python train.py --model="self-supervised image encoder" --norm_position="pre" --activation="gelu" --fused_qkv=true --parallel_block=false --inner_norm=true --moe_every=2 --patch_size=[2, 2] --widths=[96, 192, 384] --projector_out=256 --temperature=0.2 --adamw_lr_other_params=0.00092 --warmup_steps=170
Rows from block 3 of a small self-supervised image encoder, named by matrix and row number. Rows with one number within an expert belong to one neuron, the router's apart. Each number is 500 + 25 x the weight over its row's rms, rounded and kept within 0 to 999. All counts start at 0. Numbers have three digits each.
Before each expert's rows are labels from the 100 images, of 14848, where the router gives the expert most weight on average: "strongest on" is what is common among them. Only what is clearly more common there than usual is listed. The data: larger renderings of crowded toy scenes. In brackets: how many of the 100.
# router: router (model.blocks.3.mlp.router.weight, 8x192, trained with AdamW), inputs 0-191
# up: expert up (model.blocks.3.mlp.up, 8x192x192), inputs 0-191
# down: expert down (model.blocks.3.mlp.down, 8x192x192, transposed), outputs 0-191

# expert 6
strongest on: count: two (51)
router.6:496529479512498518491485524508522448474512506524461480497532494537517482513513506592472473520487487503477498488513493573495502485468495484527512464523454471503547512528497467460471503487508490490518499520568478535453511494489489506481475490495494515533494519530524495533506521538497487514486476510533487507490469507450557496516513516492449508518520507505506524492515516498464512477507494524476482514455535498510517498520494511509514459483505504473425520477538481486475450514488519519496537492512520506515477521526522490508522482471486561486492476492453496514540505495487536438
up.4:520481482526490513502488508491460502480476458507489484533482507528509539533486482459496479501528518477506525488531517457501529554527509498519470498474463489471507519516529491449470489533486504462533538478539503434478475492475499476546533516524478505511523489505490531466493507497477547470489482500492543525481491492486524533549499501514502525452474506526489504471467532537486451543465527527478476515490507500514458490503488489524532520498542533499504506543516507510474510495479446513515523487500532490490512500503514531533474429529456503541503495511493466484470471468511544507
down.4:494520514512501500540510509487512505471509571487549552489515501497479541480498551515500502504513520509506505579506488546502483501481485573511499480548511517464510515474456523517494466486520476481493488505494471492490477467506492515451506467500479506476530516477473485482494536512495491535506515478507498473471502530487489524498466473474479525497499434502486504466452549525478529501485525494516517511476460484501493541551501508488491468489486519521505492510500471469516472494512530498496554524486449464473479516494538435545526497460515508560490494486497497522500520508508490469
up.5:503484474464510483498522483483457492495526514462517490521517452547526499499471481520492484485479506494465518557539561519492517471524526522474473465520441498519503505515543505520536503560480490480523524503513493479493511499485514551526461501460493495519522519464498509490518533484500485495516520465450566494511511461505503498497542459520491517502545516544487522459460521535517484518507524508483479462518511482513518498508516513519474498479509505467506503536472474516480468491474516472477501519516482452502475460529471529477524485473460538481444473522493490510518519518496524458
down.5:491512472479491565473509517464458470571484502527472488516461494498503455489532471521499502542495503461491480443538471517459529491504499477522490510484487491528530501486495479490515503498502495544470497504526503531454500563505498456490452485497520515494527537501518514491523496517495549509483515520521532521499472464516477476469484521516467535496487472479500472444529482502466480500524505516480530548510514490514493481499455501496528484494486517507534520458525507464471478497468499502499508493490497485505518548480518494490518491510553496540523509501542508508433431486473483495
up.6:517517451525503519496473487498472499482511482557494525479511467485531484511537514523519504516491516515489528545479469510450515503491511549504462494513464462505504490490517478497536516466492467515467491508519481545513506507502485469551510496493530501523520454492521447551475517521493529499511507446547515521498506502480493521533473490492497495486474492481437499521525511549523475440511525501509494477465494539515527517494496469483533501475490487500463527469540482506431517480508469503525517482482542537475505502493502539513480523488511531458514470484476462561484515477500538481
down.6:529469544512495478521520554450527520491475470522490515472523528469505492479524527518506472472501520495512506486505506508492506445504502470485543510502488526459489487498478525500533488475506507477477472504471543424490497503501475563461514480526510467476458501485446484488520507515499473503497517481421525558499514539517510482499571453487502532464537495518503484519522485489569461510505482498523495495490540505475480488478536503506481536475485492521506469478476483498506499497525542507469486553517487505485512478488495472471484519506479511504516506513505484474473499481472505542
up.7:500483481508548510495510495500496502528494459539489494462467510499504469542514511458469462500484476499525449461498499470484496475482508543419475491483498491488495482559512530480553500471461513502480499576494515545461482501508526504477465570520503534512512445532516441483515477517524484508474503517468490489509490527466546544494523484497496487529458516512527543540471508527503514495507529510480519515450459474502522501525536477502511528500486519456480458493507510474496489498509488493489512506522499530504500468535516512519505473526492490487483520505505509507489495543485514495
down.7:502499465514457497481524445502497486486531490439516519539471497472498548502515512528485543520530502537487517559559503511537502477515491524467496467528504512487484511472495488523484536474459508500502506489510469518538499503440491453504507509498515516458539477510473567524489494494468499482532439523515488513488490492534468527505506477456490482494468504475497531427516460507518537483488496465491470504536480517481495483496503520493499501488510504494541519558484490511528475509485539509504489480450485501490524508506518485503488514541538535512496456532531518524498467520477487486

# expert 3
strongest on: count: two (41)
router.3:520510478524485498532490491511503462478497484525502532491517503465467472528506496490508490510473535500483523504538550530535541519518487476485476530514506476475474518477527493512536497483490530481524462509508495510482480468455548544483485494444517512480493472486483516512491537505481532476489522483550486496449479517462459518534507445469482534435528503550533492512494496518510532518496465493494501511451462501494486488489537522491545441486514472532514493505501489441496516496513513508535511457524474467518478505487476509556520467502507507532535539495540493505477524514495518537
up.1:478487514507563500504490499517520499496465515563483490509460487471550524513488490482460465533554481519498478511463500501517466498472520522554500452469476499473534504541495522480478554434498479524506484524544452457450498475525499496496510490468515498479535489506497529509494474481479536535488489515496485502507520518512509486522477515472477476515479485485495492495507557527527484508469506508482498500473494546490495480548492479472538459521490474512474510525500503510473487485516501520533554449529524472494505514566487468526464466505520501485537486508478514529490495515513490476
down.1:491498502508526507549544531488505484468534536499496512500548445524496534523485427508513546512534511475510486526525434528507556502508511471501504533496513479470532527481477489498471520499498489514468490470517494523500514467485490499477507464539489507498508516455501441531515507496521522524508511518488545473518462467480497518540508559487491547503503517515492496524458526470469483503499509521532536445523444501511526468518474512514475515526467482499458510530536471487497486504514482486534483501514509510469471526461538506483494502515462499496471502535454487473526494496493522512
up.2:522498528486498492492527479460457490559477461475500476551512560507495525489489507507488534480521517460522505513488556447486496499529508486481486489510537504507502512479482489487499434485468531492464489468462528515503490486537500527495503537496529505467457496507445571497475517511502520518519511491491469527523473480537489468472524474526504526449490498503513483545509517475526495524528470484495498486502478535496535471484534501495470525498497504506549479498497515535515519520538515525459474488491509475517487475496466535507500501542473425524505554467498500473493492503492520509
down.2:498515540495505515490512508508479530485513531514492492495468503501451495485517538484493497470551476480498494527492402458517517517464496527476492491486501486546492519488534525506499528486464472477518469494493480478460520499477498476538505511478516489550537510477463479511492524496517497470509498443442516482442556549494505459475505480479525523506511567500486506497516486475538464498493528508525478523516520488463514496516493510514492515516476496512504523503499536529496512503494435500542491451477520488501503464555492499524505501507496471492541474528514481519488540500461460478
up.3:497487483529525490505416501498513489517437470471538489493503463494497494489475526457530484520526473513494517482486512506477505489502506496510466526561499473517506530472476465487508553499481485504484493503538497452473510508453473461474514506483422541491539533497563498503512511506528513549527515506526515479505487502499556479536507535508463478546464491470514510500478495486479489470508465535490495512492504514480522519473507538526524522500509469489475525512553509463480513516496520498531512468497491516495500521501509532482486491487537530485465488482497530451508528557485512480
down.3:485520480507474523486494498491537464527532499498515516523483486585517486484513508506494542513456492513505503570436511481483583481467486504481521528520500513506525499481474483525524462498492482505508512493523551480519525502466534512497490458527466552509461478535545551496525481487495510476503509514539445481519506472497502486492484478449510536498478491455492494496567515505494499483482513522509493502483495541515513501495525507534492495492512484471489502521496483503507519490492569505487493514532463485470470494527520505492464528483480537463517463489510491493534458506492502465
up.4:517496469513529521496502495489545506539443503460539515502489495502464512438490553517520492516484496490499483492474477461528464533553480461522468516480473474496498535516467561547503512477522533524463520498491487517459530498456497515497487477513550506452520486492487484519496470485503508514493498456530539556514477480519503465512443444485448482527479477483526524463526495450475512477520495484502512498494463508521530515496492542486544542511489495499511481514488515520539480523499510492519538500466477516499499525529513503481478505515502535480510487470521522462497504491520475510
down.4:465476512448495542489484495510497494463538465526450463487559509509517539536504457488466489520529506512507533527491517532463490479513510466493540501536482522517538466517507460493530511527482477507473492496521476492505499476536523485504492514533472510515503515507531484471482519510516483470517499507466456531548497476529519464517506497534550490489524482466496474521509459480496481507490502522517539447475530504510495481527525503460502479480529527499510528446529508538470491523520520491466503534497564538523483506459500481477482518497539479476495549506479480487495436501511508509

# expert 5
strongest on: count: six (61)
router.5:489493550465513528503506498488517532523504495493483478536496527503496534468511514490505512434513478502522478481450482490488488527503477484488498519448488519543481509521491521510508525501488483506497540493500470487543556498552481464529498550543459471520539479470507497492491448491537458494537508532494529551505549484523488463508505527514480491534510461487491518497549508488495506479504478481473505458497521483481524508478473484516507512502516498510491529517479529536534478492492493466497508524497512512521486526530513491458487602480474483486485478538504485452496466508525479452
up.1:532501455483518497460451511461507511477453519554509494522502480524484531543502503515492534555474483507490445517525520443518531509483481549517537484502477502533455498501528516509493516503485520514480482491508534484544479503543520550493489503484497516505532480517523533504488445516500487512499513478517519508469447505514515516476504535505504508464469507448500559484516466555507534506538477479500498490472499496498531522463514499491481467514489528524498495495466491512478486478499485501541508464469542501498488503443493470489489451527477507457511506485501508536488489501434508509
down.1:455482481494466511544475519535481493520509533511506521467523501472525479489526523462481487482498510498453520518485462508544545519516505508485494551532513467485495530494490521473518447530469510480502532530516530515491486506442462509520521505476523456460523484490527478504513512499518508503496513522482508434476475524500520457510469538481521500548489513507516514513521459449427475513497516486527498534527475486490480472520531483492507510496500482503495541517510490518479510518504444487467473556492481494473524520517496484575478528484492468506522485503534499528535509492509504544
up.2:487463523446498523506545457497473494450477488508515497491482535524497451529471516551521503494469481540509532531451534491540458499450499501518506512500495456517542527470479536457509520484484463521488457493511492466467510495466534504506476502513493494483476532501498535541495545513475482550441503554492489488530487511518503501505487484486494471492474491507527488484530464474516475488495483485502504501509496486494517489529490464483506487518525485480471489492517474522491506540507548519534526492510502547491544478519498498521525554505524489536548520511440493527481496525461506481
down.2:517495491544495484547490471461456506543499528519509487514507503506510494498518546498537516460541513531473502550537543512508491555506524496470531501478488525485494514468488528476459432526511484491492524478481507538458487490476476475482488487475467515484553508501455462497515505460514481526517506542493519500498507450526517527501458453531490505476471500501508517488491494497514476507508520462491587540474469481493525472456467518504499521518520519494480487495502458496493504491521498484515473463512508514498507475506438481511503516532510524489493485517444523488490484521505445496
up.3:502478509432511511478490501502484554479520503505445447528480485511518520454500508451501504481490471524505524536486511462522516483488455469502512508514509526512531508521477510497485523462503467473465496461510496475516508516507508467531471513540517532533431526486462470545464466515519517507500482495490488511500532471539521450465453524484508476559495517502519486541535470502531492510517539504507460476525500513488504495463500508529458498511479458508502506506508499507507524501503530520462507514496490508508539526453487527495524516474491491495523540536449540512495537457515523514
down.3:496481471512478491536495486549526455485496504527508560476480500518468524539464509503498520544522471493468497426540494510508501531517543556528494496479513512520478486531536466463490562469505494524577506487502551487504506482488486541462474496470504466510499479495497495510502470467500460495521544514507478523517484508486500488486498457526493492492474501529508521485496513510432491484501507482527555479520492446512508536563472529502521489502511537506518488486515490498523540496482509478509490499499514487484513466527508514491531487554510500511536501458487506515484493501457516482
up.4:476491510481500452520511453479499516520487497498514535495439462472516522494494510526541501474489519491513485510449469538500481514510535526539501534463491494478479485488466518540519514480511516480487494510495514499490533444526492474504464491507534572529538496495512458529470474496454494523481523523494477479543495506473481505511498476493511511484457511500538494484503489544528511561533512454484548471463500538522502503505481522527498525456504527494507491484513533422525526553489491506491497525521469523468480518514517436508499467479525518509518501473493513466495486490488518491
down.4:497464520482605489505488525528534503538502522476521499538503504534468448497469468526516491478441506485501488497516442506514468498485491508475525528476486557487523504508509505500490465487492491522522509558522506528507510506532474490514458446521490483537524460538521510500542488479492488485492481520426478468501486488499520498476476531481513496502532479461520490498484488519481514511490530514513480441487501487504517517505504520449531524535525481537491468531510472479498495486507478500488499485505511499515493498527520511458483505518524511481493509444521452457479504504454535511

# expert 0
strongest on: count: two (59)
router.0:499478452524528483507497472526497506462504513522520569447488493474502481500463465506504511535490523475550497513519497464487532460505512531573517485495492508490511456507497551513439502511488490495524509507484525474503496502494520492496520448506514504504450523484535502497500558504517464484535522473497503469523494507479483492521480439492530468514464466508469498504480504485467475520480542497520574479516484533512495490500498490474500495500510492501488504508470476490506524508508515507474479464507504477513486484499474492513493485578521488448536521495493470563493478488556475529
up.1:518507468529483502472500490479516461525527524491544529519494512468482500466478514521513474461479488492483485515506443458530498474495531520513456524505476470505519498502481537498536520468523495529514455495531479487496498533532485484508481455509436443538550508534532492534480507501488515469498490526461491519529489472518476532491461567520516476513517506509494537489536488474476500564494505510499484456507513512478499542484478491515461502465500538463514494486516544488489497544501508438485508518481463548490473489511532490526472512506466483498486545480518501525513483495515523493
down.1:524531522479505506484492528474516508532464487511478475531469496539516509540521492565555481525562492496468507512486474453483540501528517491510517522522499494487501480500527527530456486520473475462477530499510510565494489474492428503514551488470517496527530487463501500430468495481546521528518538478538462503494480475512536488496541491471504492535510529459502501478496461524509521487502484517507481506476481526501490456477496501491482517513532509484486499503523482520484504499492505511548522467493502545526498490471498467441486478472509484513521464472528515467512506482521470488
up.2:535515480503493488441534469470502510456482464510487488509517484506550475505455505533471472439570487466473478499514460476508485506521514515472495485555496521458524520501523525504513515501517493544502473514467510469475497479545484512520497548470532511502496476504509510502496486517515460503505485497497464511479552504493495500526503461490528526547505502486507517471509492510503527476521487502468494476481558493500485516544478506497483537473532532513521538453463525527547486507479494521520478480501548483477561465485497482520500506527485527521506475508503458436503498517530484510
down.2:530445495504510517529495493471482537586508514452481474506496518525430503537541512479489499600475516530467496540500506501516486475485495495478495497482534486511473469477483476508478540507514498466515509525488528493506462488477543470504492503506485482515509495522517523479516483503491512471539516509558505485486477451478519509515473554466514535492485494509492507459497520525454510501495517515542533562507492520505488499523471488448504475503483503504515499489495497490490479506480490464530510499485481479530486531501482543499487466497491512494512525482502509553521476472470456542
up.3:488490520428506514487491492504497501549496509505537502515553452489473520524472518483494512468451487528482485521517489497487472466509540500501448534517473486539497548512520468516499479509488474481523447525536505462506515487511495526487527529507505489491520478427529493489533512539499464537496502497536513493515461467525538517522474463508489476485495516514506495504497515513513474533472547514500562501494518517533513505558515461481488492468550467514488502464460493466501484475501519471506460545500474503535522485483505496489521524461528470482517478522485490505459549505489480504
down.3:505507526494459481521522505502476508502497509484494480522459520491539490488447527511531523531503491494534486517449497517556483507479500542503552488529498474460531519467491451456544525535502525487482499480485510529503479497542488480482503516537492508524514534530453504545482473521468457503508494509518496494508488493492492492490494516549478494529506511492501522443495492475456510486470431483515495555477487504503531454461496510507449513548559524540480469506511519478505479497509480479499515509504528517482536536496500527456475513486507555548507491514493479533510502509502534482
up.4:502503489504488493498458540488453473450471494522503506477499483498508553501497479484522484482515499550519531493488504467534469530495488520500506464538509537475541476471527493447535530484493518492497506538510501509468511484500483498468481502525569480492498535523517525512479478497478490497493512484481539548539520468507532498467534460479484460504527518486534456523539507528476525459505466507477466526532567501547527462477528486509499510517522503535445510513530503474469476456470517511484532489501533498519467502467484507488497521446492517505495486459482482509494527514498523477
down.4:501532498477477445492490501460547499535469488517520519531477491497483449527505517506499467524458504479451508534482443507488503482534511479513506510447506507509484514484500519540463477524506456503486507521520506487561476498454499444500506519523498526504511474487505518490471487438494460533476474518521489479496497453482510470503474552540501489486510486521487511539497535498462462499502510550460519482509495532500514528476509485541516480537535440502475479494488467527491487489505514485503518508498516528486506520493528513519461486481504508483441502497517500443486549473546507495

# expert 1
strongest on: count: two (60)
router.1:515504564521465475507504495520454490512483483483521464518496545513457500505510514467484542470521473472549469509498508466531479509495510474460497481503531526485499517474495497506528484487499537503430493427472519519496476512524488527494463557477532481483509480481466518513455493499498512494486492489466474513495480492542505525480514472515543528478481528499498480527482482483542483513507454483548489499529484499501490501465504532498425559511482498528528460480464522513518519509505492510510507518492466514462503499485464496523491516513496455538542544484531523522480512534509509497
up.4:508518514505463514493458527472488497520456473484501506514491441473494528475489535495516508533466534444486541489486515450485486500508493530487494501487454510503471471517531516519469504492521507500541506451451492486511475523562516468505516564471493510478516465454479484464475512526510485520519492523503469524496560543509503471535525529538496506510542534513496516506527457491500498496482501477504468480490503522505511485504508523553506477476463524484516521471482494496489484502544500466491520497484509485500443494548537485534446478546516453504524513479482514511520527491522520506
down.4:484543485535500487488498464478548501543510493481485476469528515514456544518507491500551489482536510522456498487519547484530495503473498518494504548506503490523502479475500479501469484491501479472510531492470515462486518467484484497465468519458522473529465487523541463504482499458507462472456455508517540522444499537536500505524492523551523489486483485480510515488460549531540531511525460499484540478504516464509492439509499482472499514490511487450513538497477503523538452501514522491538491461514522482535505493491472546505497520485533535482534483512506514520513498487500510519
up.5:476466534474529468462511510500503514490485454480513492499481502473517530477473485449531475474498500505519470497515489489519544513534492514454472483514505505459451477482541497533544494499521559531526523509492497511523503486488472514482513506502484514487502470512524485430487465503461496463486535509493550517510514484565521486498520540496516485522518483499537514511457485542470518514505534469558519494471508477468519536474520488497524541479502521522498462481509518552516497487485480473487485494461461489516488450498465506489462547497530511496489534516521474519531482544498497537
down.5:492506521507502518505498520465479505563481516505488484506496504484508422503514456514502492485459488489529500478486474508467499529486503512501509485435492507531498509524465480474511436541525460496500471511526481478464552568508525496518529511558488499537493504510526447503548490490552484488498506505532515518494441545497487521503490558498493463445490499564490490506492547502470443520501476513516512480500478478501498494516510501502508458512489476501469460489493481499514467503487479519484472517481519510556499538489513469473471481478526502504477479499490494495497500509533472509
up.6:480495514541497491478512522448455512525528493517517527486494516497477478500477457517519509472518504506544466491492438554489470453473474515503537509491519549460482519498466491490499523468451493514471490467524463510505489484538476523450526496507503549511542527498475517525476469466489519466530494523529516498493514503516496494473560516448536481550524468503477481505497541523546470498497518486512502467544501476522519535547507491488488510503508460499504518530486532485480511506488513485465485522469526501465489517537481494524512533522509520493532462500522511506477516479493468444
down.6:485459497489516523498486540528508453477547467521494488518469481508569516488481516477495516486479488499511499467501455499510507511516478510534499522486489542501529532544535491424511504515547506511501527521506442450473498514532521544517441442520537511492473511471534478469511527516515491530494528505462464536546505501508491547492500489498513485519439498546519515513502494494463512502508501476509501496441495500512517493515504514492515491502514486470504488524499500495467528497494509486477529534526558496505483482508450471531505505491505462482480502437461507525480516486474484502
up.7:520456500536520498510533542517495481525481551473526471497521502480468491505491511496495542486506494451495488505489532509509486494455532479508490518448504513482499475536490495537512476497536530488488517543432491507484521521499546568457524539501501441464504500458497515526523481503447472455535471494486532521450490500525474467513518515523499481496476531482453510516522477535530490521497484523521491467486508487462508505510521483510498557524464489465475534468452509521499451530535533510499512487511477480471516507503487504482468493517483502495503521492492520473501536544480490506
down.7:469527503438537512529479546517527503502450487477492514527531531504486553473461475502525511501504503479487494448495490500521509467484484555517517548473526493526469490448515472520506529471497516536516516477483497455491499480556507464508487528539509496462515474465498525466542533526466520488488476542514484477506499505489467475523498510481515504499490464515471484477520514456488545492511454494526536461492476462512476537518512512533485477536522501514510501480512484489500516496558501515487533513488521482525483532472488510509529535487538512474468495567516523499489490475526522486

# expert 7
strongest on: count: six (53)
router.7:546561495499498545537518479421481519499526489522491534510497491457534484508514463467565512537474539505477509519506483480492531475505508528468511545490499521485525474475497476490487501477540461520499451507505487500583542461514478536506502478474502506494515489514482483493509490454472510531507545514470517472500521518492509457467488488484531526442523498493497475501492501537518496544492536478503500493479451535462474474503506511515513463483486490491518530506528455461506498484535508501490464478490497481528498518499484541495520497493546470481498484500499488486507461499491474522
up.4:564514511492484503521498475465497497491517481484458498506505498483490504478497438521494514552500512473525499508518494506518528501532458508510507470460506495439474499477502546515545517448540512491456456484482472452472542525481508526507530482489517492500494502533492482514505483511497513505465498519513532512493506515524470501495473493511513479496494487487555485514526470489475567512521491493517445499520457502478527487518494481487487502506502508494455548454464495453500496486534505482488477533487505543507521542532507500433493534547545500476546556490494525525497490473473508506
down.4:457475513483465545507498523494505539488500512501493520498470506511508504497476479515511509489468502510491511485429483504483524517518522512483530506494506536500513510490537516470535503540518494492495505496484527498531518490533513419464458507489519496496495517493521488508521572482510511566448529503533538513512525491496576493518470535459497508502482488468491492503506540511506480507516504513491507512488478518516484472521504473476453520491478505444500497564525543522542502503479482501494532483493510504517490525531469525555517468490450515462528441498498496476491449509488502456
up.5:487483482536485506505466454465492500497482529488523474528487494478492514504453488486485489508482465480499476513552528515515523484515519542514514509465471505480473517472492555478500517554501481458516459530525476462556477499493500470475479516457512484507529485478526529526504457478523515523497509464519535537472523504500509516482498504512506530511500474538474456500502488510550475481554523503502514544544446519489480497464483501486497499537472518493494461511479546485508484488485477508514459522520499541513487535494498505530557469488423464507480504514512502502466511504544472523
down.5:518473522486535504523487521515470482510446489495540486531515483529501480497511527475523503526511502483421490456471508463504502481480500496527506492490479514515515478512548537518538525508506458492485521508489519533462491515471462500499499518560474518482518496493488531486498514507502469497505530523462493535460493511493492473475499498500520477521491507495502501459482423513510490504505531504488523477495522482507504520495502499489500527409478496489507512494546545522530475500512540507513543422504518530511497443468472457492492495525522494455492511536505511566513487482500517543
up.6:506484531487517477507494484539498531522496536451534472467524465541524528498488484519500585459496494516491463514462520497466453560514456488492532443511498475488505517518518503506490497495500489530475474498450479497477509476517494566451492493527500499507519508526504540502523505507519507518485510495523439468467534522489478512449497552505474516495502483529498500463489542514482478520502518517504536545517495529483488500494461485516479516511483493478480481486499460497500533541494506530460526481514496451523477495511436525481525484491493520498472506531527506534475525506503492475
down.6:478504506480488511487546527490507543527497470547505527513515518497517514503465460512524500526469491453545496463490482473505512469458550484498449510512514502509514527523490498448543475498517509487497513467531528452515514479484473492502509518481515479474512510460476477423499498514532536539536498480522506500518517457507501504495485451522525498514511535542508532478471507505563536497520515477527490498513530515504495464522552549503519521426479485504530516515513523461527498529512522526499496472503501510496517491487527471511451450522484495479524498485484451485526501488512525491
up.7:544519497469480532478502547461473493508470484518511507465504536506531539473493481484500473490521551495483508445504555494528496530555520520511475506536481484500490492482511518490498482497488507474524492476502495542502492508497488515497507534534515436498537526488530510485474519494508497466497463506486552519501490499505455452471486488513441568507514490516552514480477500507528440507521465488495475482501498483517497492501467487476506464472529534484515546456505504528516515477532508492527497511492484455502430515470496482465510501518494523478520544504505451497512454518507519533
down.7:497424533529488460497483529551528465467464519513483460518517513494470482528531511478485512502501492525533497459503511454497506485508502471490513471484475558482478522516472503529485490513499527521528520469450520474488486484496517515500448498463455488501518466495510483523514521476509482459487499451509486498512466564499524458528517518512501454471475490550466520491497526524475484506480505515496502507495494514490514535530474494470506531510537476497492469515491507453469508486506474491519511513501528446476501466491512468464480526475432499530518522515538490548463521510511468495

# expert 4
strongest on: count: two (47)
router.4:529425492500498474492461506504505515459553495474498469480465539540494474500464504538519485447469524509459531488532532496481494459485505493501480541469510544513491497498464448475495524527528501503463516478503516480517485493507462546473503489519511430447506488475531492494552459529495515549501489476500508495473510479465511518534446532538485501477521511509507494518506499548505505500510534529476505462517534472504540521523487486506513478508492528522483515502500540521466506486519485500472504499514482505517481504494513504457462486532499541518509517532493493499484520457516552523
up.4:479482502488441519498538534470502530428473489442495493531484507435504503476488483488534520522462504491474513529489547479492505497505501465531523525466498495523502484488457479495452543547483515490509516523494487501473489486514535528537499451495500554498484505534480477512550516489482460517514521454504484474529476493535456503524520517475535537536502484502475488500541515471517540467505487503520490504491554516465484499515482509482448518474499499501499499492490466518507499524515490495501508473487521497547482518500507482490536523532524527526533435465491510474518535525509485491
down.4:519507515507523484473457473493472471540494521491515526470520513530469522504481495482479472463503490475513480507492481538476504492508463499501493516525482520533500500516554510509500459471503501548478504448466528520517560467545478499526514474492531524516541496456532541550480456530501530494470483502486497473447522476466495516566499516506490518493483479478503479497458496551444494523503495505498489456515516499503492514536492485481486519511473505517485478483498521482456464492507483480502490529513512497506499472439474490511520457487490522470516523540545481511508463505572483492
up.5:548479484481501469510484514467532478543513529429488495495487502500461529513478519562487458542501528500509496455517476475516513503502533521499449501511498522516534551533512476488492507502473512483515467539505525510486462536501476437533491499487505468527483532513467508537516511507533541518509494516472502526472494492520475506538469494455483523456518507462504480531484463479497476468537508485494494514499509487530518533480502519494494534525456456506443514505486469495495502518512522501473502480521471525517514464524524488493541458510477584487473510502493502485482497488477521511
down.5:508493517534519520530511515551520492447468537512526539509476540466467494530485482493512493470515513490505476470500482520491506489473463474488527517494509530501530505528504439513571474473511499490514465511487515495469528515499505514473535477541504483541491458515493493540518505545477547502508511526517496527548496473477472513509518531532514509499499502499509501489510565508505515485519511507494478537482524530508521459557507445485489453489458516471496508466503490506505524525483528495481468525483495495475485504541524479433460509498575513487507471543483491499494508504534477484
up.6:470491510468504490490508481520487478472500528491506500541507488507488524499518457483493497448475493511520486488486504484487509530512509483520530492473505476547455491491471461503518501467471546511527478522489483480477555476521485499499496528494482550541508495525500526511547462553488431480479479504492508469536528523520522502505466479490507493509514495520491485486539494522534459556498492481462512481470494461532459520568470529529514500514496499481480495479515507524423511477493506502499497473488506500473496470463489500514493547567542488501509492544529545552486523482480484491
down.6:527522499524437522487481503499477516534530501474500501497483499537516445506512516532531494482491508509467489579506501474503499511511503523487470499498506510493475514533487494490444526509517499491492484459465544484574464521485476502519535515486515479482512492495486481515517516496512480525535481489488503502469459487498509452492486486490501473431467496482505497566465516499551499511516536547529500475517466491500490485464498510516497536466522511521506526481503496553427533498497483516473534503527432489479505485488510495530486491470460500488461481504475499468515493490552516483
up.7:495513493534533513461501457509466543521538519436487489516494482531522481510457483469540505548498481506497513500516547503522559483520467525428494511553497477513492481456507473493504478532558558487478509490464488514500496465469487475468490537482509489501501489488461487485519510440504511503508500484494499513510506525592464508459520507455529474527511502549484508489514506517486514480499501496540490497494550463449498533506508499502499505496515526494527508506469488505490533445462526474535472507472479487500520465489523496502503508530504496487520491512490509505527500483487493512
down.7:527527489520444471550521506530485522476474465518516517506546535440514576524516487475472540485513485475503497559522471493529498468499482495516503501506515503474502531535530473552551493469502504531504512496496492498558497504471504546554496514513499504522509431486558498493522493465480488493526499545512480509523513462481502456502512494498515485498497484431504486482477483467448475508524504499521485549506486508503482489481495500466499503506504519510483501502453491478525486496501516510508495517485501525485501505461497479471528533496538512517497509539529476466441481486499498533